Rows from block 5, named by matrix and row number. Each number is 128 + 24 x the weight over its row's rms, rounded and kept within 0 to 255. All counts start at 0. Numbers have three digits each. After the name is the row's rms in percent of the matrix's.
# weight_ih_l0: LSTM input weights (gates i, f, g, o stacked) (model.rnn.2.rnn.weight_ih_l0, 1024x512), inputs 103-205
weight_ih_l0.408 101:094133103101166077108112158179143114148141101120133130146153144153118135174138124106175118123109081127139140148112134136155097122116116106095151152097106133105129108107127157126147140152109118129091073131105114140127111106109133117120125155145094097122136146152128139111108142108147160108123110119117156134103
weight_ih_l0.409 093:147078150133138138136179063109123146124136113103109067123113126162123128122151119077138147117119142140123130075133190153161097130090089146149126173104172077094143105085119120167142154149165108135169129084151126099082142146102127141150124136118155123124112127170128119102111148127145112178097097169145139095111
weight_ih_l0.410 092:131125072147139152109135122131110111095101164117163110110153144133130137122152119082087117094127108146137142136109099111203160138096139117141105144097143152141101125108126119137112137184148159140141155127145159107137160138173135103119144130139136121130096151127148132166162148139093091125102119158142128129090
weight_ih_l0.411 141:127189140134102091137118088105128144138137165134149109143131144123148097145139117160110101135145136118129141126131102126145195066136061148120161165117119113145142105151133116109195121191133148152144097153149141124106120140135095167135183070161153109150117111089137110129117111107111098142140134134148126094115
weight_ih_l0.412 090:078132108148106124108159111123139119096171107072102125094138137137140155137097138099146123149141115111093106114143139121176124107082091125127112114098105103099118114087137131094173070141151133131136110092087094086082153136122120142083135143155139127124133149108148139133121151152134125086142119083089154133085
weight_ih_l0.413 101:148127066143134148087125127161165124117135073122176108088148173129127115166167154124100085092170067102123154119155163126122145124085079106130109114128092108108147101170133163168133096141131151140138094142122115092142127105095102111133091117138105148122128168115130109096125138152133115164114129153130105126126
weight_ih_l0.414 087:105149119102155107097139121141154153103121153086111111120134102119103091147137074125163104141141126124144119157182142133139185082132124132090117118137125097135164116114151106158111144112150113128150158157097118102109132091141106119111104133128116131146155191150120165081115144115085163131092126098147106089140
weight_ih_l0.415 091:121152143109113109099105144126146115106147110101112103104140173176143152136140142133154153109145105108126146106095107149143117109098121133099157134129145144124108107135106143152101134114133098152118158130128138092136099141151125111141121109123187109129112123136158149134154155083117122169086112102104172167126
weight_ih_l0.416 089:158138149105123116132125124149074153129118081136118125149140132136153114166134116089155130124146148111151215134124131094132176095113074169122145105126142124088161143137173113132158123177143117166119142156111120145127159113138087125138104160112126151161115158138101136160161143088099135145144107165114103120124
weight_ih_l0.417 101:100094095105139114094147143134127148084130166133089136136133140141108131169128147115118069163116089122077112094121069141153158139109117102103089105087161128134105133125158155138167132141121148155140168130087128090114106142140108163111099091157113148167116111144149120123121115138128134103125111138097104108139
weight_ih_l0.418 098:147146099157179149121135125129132116107131148129121119160136133143136103111143106092103120150151108122159159130138079100172132155102151102155137161133141166168151127086112144188121097125143141155150095128095147160136127151100111154084130085121150136119144147113105144104147124144106124151108110124137076078168
weight_ih_l0.419 080:125130112143137122114095150154142148139146159147156121137149113131132104161109105109121152139120125133081090159106129101145127078071080103106137180145119105152144128094123148144098144138136115102108116144094112125078121119173150117080141137127163097149119157101155130096145146115118149148126114135116141085143
weight_ih_l0.420 093:115091118134117172070129131154102166123131124083104131110123115159108146125105115114128098110124107113148130156144130149173166063103109160092123147123151142138108115093164121136188150160116111169155144154127150091164174081137129140116115147098159129133129123116144157102140098101118155137157128099124137069127
weight_ih_l0.421 088:167133119090097095101086113086156113158128126071146106133114139165142099161129106091161139126114082131143188130159089156152152119123117175092164161097114117090161102090138122154154111133144101109138116110111122134158152134170117153132111127124155112148144192124100099108115145120113132174094146154122144089127
weight_ih_l0.422 107:088144149165139119114148137152160089162147124111063127112103143141106097164133100100141090169094150139147164112155154091140126121139117132106097121149140118101155118104170102121143095117164091151158158126143129112144163107106151119128108179112182095101137089114183156090132117092134130117171137130145131103122
weight_ih_l0.423 097:108127150130124086070153115108150130111133123100136084134127174167133129141113123099095179118079107087161191166127153158159168091125053181145161118099188148112147127149150138096147106174103103106095127136106163105144141126148139116147133108110077110108152151156141104084121122108119118119096122110137137144131
weight_ih_l0.424 101:124117113130151144084142119157114134141086138146161120118119129110128151091151097094122110135147107117112192117139140130156101158099171087130118116095152135182171126125119145140088135119127138131135087118115123110111118076151121137119114149089160130108113141084089117126112129133113114138115108136145072104114
weight_ih_l0.425 104:144079157143090108150157159163144121115106150060093176166114164093113112116143109138110118130133075163173152137169154104148142099124120128139162164103130152118164101125163121159106132120140115184149078138134090087112150170121159114146135105104154124147144151134137151141146132136132178100110124134173144092147
weight_ih_l0.426 110:104087116136093121159092165148155138139142116133168110107120115199129108119122120100116131101148159140150158113139119159172181118156142123128157145106096153119136091132138105116157135121104113135167103133139115138127135127166137118128173096083085135130176149078111159122133167093106166114092084138154120111168
weight_ih_l0.427 096:138166109120109113120125148141144179170104109115142131142101105120140088146107143144089170116109102081136136099120147121137156063087095140128110119097124124158138106121125147140116077157129102112167129152105071125088140160201150108121163152101127091153122112120119172131097133124088113135124115144168169111086
weight_ih_l0.428 098:144149122120132119110120122108133129136093103112153101154163117153158122121161122097110152178098128121137160147179107155123126112091110140122137101139150125120169124122122093127120085147153135117111111129103153134106172103112133145122129097114109105129120141124125122129110135179120129092141086177167154107142
weight_ih_l0.429 107:124118052116137127133114150177142129151135111065067158150136136158103110159123101135109143071102097089146136117164133130191144126108095137173122133147117126157126159118166133143174107160138125120146134146127132126116167140170137119120136140114122168119116094090121137124141157081106141154105140099108138108129
weight_ih_l0.430 082:144113183106147108119157105150113154092104122094143147098122100120103127102155086111130149098092096127154113123135152115199137113146107121110144102115146132136146097138140110150158094150143117104170156167144100115087125154138100084110164135170090157100121132134140139114130141080102143124150092138115109098127
weight_ih_l0.431 088:116075131113148115144175146122122114099152126157116104139144071158149151150081118113118155150132136137174129156100098098101118167149118105127141102155094139172159145128152144140152108139107123155162109165166132135101177161113137124134103092102121090129098081152112196124132166146136102159139133109107146153112
weight_ih_l0.432 107:128113114116117110106143138144120124114123133078139144123134133146146140140129106142138125113113130129124095108124099133135172148089134176126133097102151139121171136140163054138152124126127123153137074137102119115100143154126134112123138086114161152153100158141087123171084112152109151082122134107120087118141
weight_ih_l0.433 117:111092116129139154156064099141145116107071140101129155145151106145104156124147110104170135066096131120137081111128128111140110128158124076127116146152144078100085088097122165120155160153132133154142173100052157129123178114127143151119134117120154106107126084149059109099107098178094135162122140103100102098123
weight_ih_l0.434 091:133152101143129121130146143127133131140159118098115103081121130175137131190116147156162128151103136136094189140135091135119125092116083134085128090133121117110127170128115142181124141123153172112071142110093100141118161137122116079118112150136107150132149122092092153123100125125134116165100102147164140122126
weight_ih_l0.435 089:134148071144145101087129098135121180147128135112116113134128147157130160156129154139140105117125111150126106131139108112099169087124091127091126124163143096133150117149119116110171144103115120156136092097095125158142172131153142121160094137151152102178078100111154144141161083129095127131118101165142159147075
weight_ih_l0.436 093:150129155157175140132158115152141115139122114098137105090110136146126094149130114165073155108165110127154143142130135130123166172130088096156143147153133080161159132061098156165134129113135113163127141159100155134083129114159142085147108149118113103129087138127124084143143112127142118115143123124134161146142
weight_ih_l0.437 098:126124121106153095141115082113100134161088131137094089102124110100125113159142088120101142080101147107171166076113163138130151083153116158097116085093139139105136101143148081121136161154136150127128101137129125132082107130134108129121161147128101127141149127098156099131159140129136156185111108141130168144113
weight_ih_l0.438 100:138116146122145131125143167093114154126143131117116143136106153119126162139157130154147097137166131117120151133152093103171153110148113129078106139121101129135120107116110127146129184097131106124092170154136128127104100119126100120170179161147129173147123146137173106156134097126099132145150117111125123119141
weight_ih_l0.439 101:073128139152129109120128149118103133124174153100086115115096137139062120166118125131110118068143134133073170116091132128123168142146135123091121154103160139142121123124108134144111100152100136136118156144126145135113113105141137106144135112151135126167163146185154135128123117092145151075143150137095136101107
weight_ih_l0.440 095:097162143149153125089183152093120155132126079122105099090136139097129101093149103101144099138127098124112116114103089085142143094082150125121104106158101130172122135158115140103177129145097119133142152161124121104090143142144152114106128125113119107176121153097168137102112136115127137173101139112152142087120
weight_ih_l0.441 119:113153096103122108109117075100107141140104128122111111137160106124108153124133070147085132115100105102120091121139116110140169128126115120098162168123138103112166100136139122166104147133118114142135125136132180110088135194109126150125112085120120113128089156161120166130122124107146132130115122126128157148088
weight_ih_l0.442 088:127118149115102139113156139158133134123115138132127107114138137166163139163097134133116118100099126079094138184128110087169168131141113155092172130136109132136132121141110107166108116127155097152190133136107110153132131115120108113122112111142161126112131111129148137144127097073085134160091099087123151121125
weight_ih_l0.443 087:151089091099149154116119120123127145135119122157150101168131096137115169172114080134163138104110138143148130111133158135173144107148136129179119136109069126122124112129130147105111158133095094140106130145119140113083182144103106112126102135134135129167142149106141106120097112092118109132113152133163094118160
weight_ih_l0.444 098:193098119121087107097088102108137142167128114142115100172125107171131153139151097097112127124122174123139135125152145116171126122103120108110142139114168109140186137133116148150163086119132093111100121142142140137110135136126162093117127140124136113127125129129135144136099138115098116185140137126128137111139
weight_ih_l0.445 105:175116166134122088138146106124175108121076105125132137134111146159155104145148117112122074137110149156125132123134116161108092131117119128140125131117151111148152161159124182125072174094122136128160095089107100171119150128166086101146131146122145135188094119177075105136149131151133165111122094119146111156168
weight_ih_l0.446 109:155133130117136127106118136122163149078148112120101128108116171125120134130145101138129154116125074098104107133133124118171118129088157145111152111137131154093118143164107135126161153140140097128149115111123165139115119132122089106118126126146146129137116100124117124138113118114113113107110129131108119136103
weight_ih_l0.447 098:135135112125160107116127099121115106113121137114130112134144129125163127131122093126122111118116136100118146135145104130167120115082109095127123075117096147147167094122113132108142110155148158133141129115141079125073124151115124145090118108133161091112117168148101128139140141125122121146091127109188121111118
weight_ih_l0.448 092:137139123148143156090129155135161126090123107171148125094133113170144133110150151151121153121109123132139132073172118173172146090115091157074175120097143093157127138111150158103163089129149152152142127113128127119109173160157098129125136108150145142150107118105127115099139164124140121110115118139160129087137
weight_ih_l0.449 086:123100150157151144134124104132109169102107113144169113113164159156074100145123107156160205126145120095155157105183146101109153087122140124115162100132091111116079123118122140108156149123153159133146086150103118168128137142101129118159140154134087166127082155135119087086143110083120108140104110125110142075096
weight_ih_l0.450 116:117162078093166117131071100099098121109115096136124115131120122153137141117134080110150139082094162140141168116131137120132135124112145138142164152115115120098117134112154119104151110099118104155136135168115108144094143122130166144128092097116132125163107118122165134121137137167119132093121154135165100083150
weight_ih_l0.451 126:128145084106100104154158136154123137097120141138109137092129109166120089120107178141168082120160055092113134094116156148161117122137152102109108109140146166114129132145163094089098136122114139102162151135126114138192116077137190094120149102124121167104152111095173101109119121138098124132117147112118150114128
weight_ih_l0.452 112:114165122093140134134185161148115142105128154141131108119108130116142134160145122144148221156119138137082139109124094133123116119143094107112136142102160159131109146151134102145117167137135114125146106159110125135124085101150117118112142080145088098104128093144081124128126141128080116180119110110117149112051
weight_ih_l0.453 085:114188120121083130099148124160134148151187165165140156110137097168133125092130107111155127143097149116111124086113142101126155144081100143071153156163094121144151094083176156100121094102147183109150137156129131102114166112165101153137091097104115156147114158142132135121152136116144112099133158141118167153110
weight_ih_l0.454 085:168105123120115118140116118102163163124140076159112124144122132118169120147114149072132145130161134109129153138138172129191135109139192157131130119096143161112111065108115133137136125088136124152150135170153133104085145134173166120137090155131117115150140153113135131141104144143158144111112126118131117131159
weight_ih_l0.455 111:117181133126117107140127116164143109156097138106087108107083132139110124139137146099137118128124195102087130134116095131096131134134124100074120132142157117129168113117126095157090124122106145113166137130109166144113103131107150134178090127148149121155142146151103148112130122176133138189143163093150140149103
weight_ih_l0.456 079:118110106139155086146135125165095134160123129125122150109126143141169119107119105124130129109123132117129184126150146138130092100132152112081125146161099110116158135116152105114131082159133124128159123208129105138062184118164158102144130137123125130157128101092109120105159119100136114112159149113138156153107
weight_ih_l0.457 099:125105112134120156130139140141145165123141148141131112131129148104140131157174092163149170204089146114151160157151102134139083111125151131122161139115119108167124138113136124130111094124141141116141094132188131125110145157092142130158114079143137090138118104104128146180141111138160101154121093140092110099109
weight_ih_l0.458 083:119127109145146141097114123134118134104112123164134128143124115165100155103080133089129128075142146128178164153113097115135137126085091124108157107125107110117152079141130139152170112185169083144156144120124111115111131115124151087115114129167146108110133132090146113112137133097134116133096115106109146102122
weight_ih_l0.459 090:131112072123106084128156124153104117128134107110110165099107091130176110118123118143159142173098145126082110100132116140140112088131097131129155119135113117178149084108143142105149158121125103105107128124149114171069147136156111126087158140121121111113151168134109096180116170088104114132096117127114129143109
weight_ih_l0.460 097:162137118125155108169136142117139167114117106122132106183126145167152148138116083139139132128133151099160145119117135139139125111122124145131144149120166133166171114116132137100127145180128121126202088120085090090099159141144133091149078127166122129165161159129128144098111130139088129120139135101116163127153
weight_ih_l0.461 084:151124122102126090105160129123134141098121095110172101107123182140163110139134121111119138103117092087092141137133136102156109089102092130133125154117115120083170103138144137139150141150123125173154136122154121088136143193102170106090151120115152135119095132076157107135121160118089137100099153113145119064133
weight_ih_l0.462 096:138150100134174128130107137124115154124171136133156104091123162108125140168132116145144133113106161130134142104150139150133108108088087145133102133159143140146117148142143125157157175120124163146124079148136120095128159084113159161129117134110145137157120106098115118097095090062101084101130135113123111106167
weight_ih_l0.463 105:143128124156131140129111133131112105119137130060127103064118145143148103125135169117153132089137097140085153144144123134164149156171104144089157134083095118082073120110088113100155117110146135083125144083110129094163167103138119101130126133119110128132155136113140109140162151096111107153100138090101125124109
weight_ih_l0.464 112:128153169117138149145136169149117128126135125151141135087150157133139135143090127108133129102131094105138129092115131129115181131075139113132138142124082109160171108169131140084157129131121122162104105088097155139084137136148161112130128124135122106123122140113113151125138091118128138143105096168138133104157
weight_ih_l0.465 106:106147124122133106113133139134120118150148096125115136110122141135138146118158106138171153093113073127108138084127148122151145106126116095131110112146165090097110131122145113122113095108122106159153162114118131142105141156146151154125116158117157125172154145102100140132159130131129153095120126090134101075190
weight_ih_l0.466 098:153125143143104150104103127129063154152102113117129147108160140155146139104137137141132148072126079141109178095156119084154122131156077126136154098122118110135151140123139100146136120175128132109114126136102147088091165111122108142141152112071126131113140111166155068160181100097159166156131144114151128134108
weight_ih_l0.467 093:130126123125092111129163184122186125153127104127145118118089160103152119154161107141125107129119136145138145089134151132134144101131163112143130105099134120102152099168157133111109095156136108117124146134093129122109170175161098108124114147112134114117150120138115141126081138092137155118139154098097170138118
weight_ih_l0.468 107:126161114132157116131115086152106157109150098092160108101149133147132139153161111112093144126160177122146152153152102127170132106131104142113099113113124140108114107122114135141165129133141137138182140106109134151123169103158115170133144126088126127139127100126151162104142150145085129102112110124140136100105
weight_ih_l0.469 091:136130123149160100155108113131158132090150116136130118166103115169128139145148101131174163118092106127139124128125140096193136111096070121158145114120165139160166127134101111129136127173097089127148093132076124114113180142143121121143117146119119094112101088115129131131135134130154134142154140170102158107111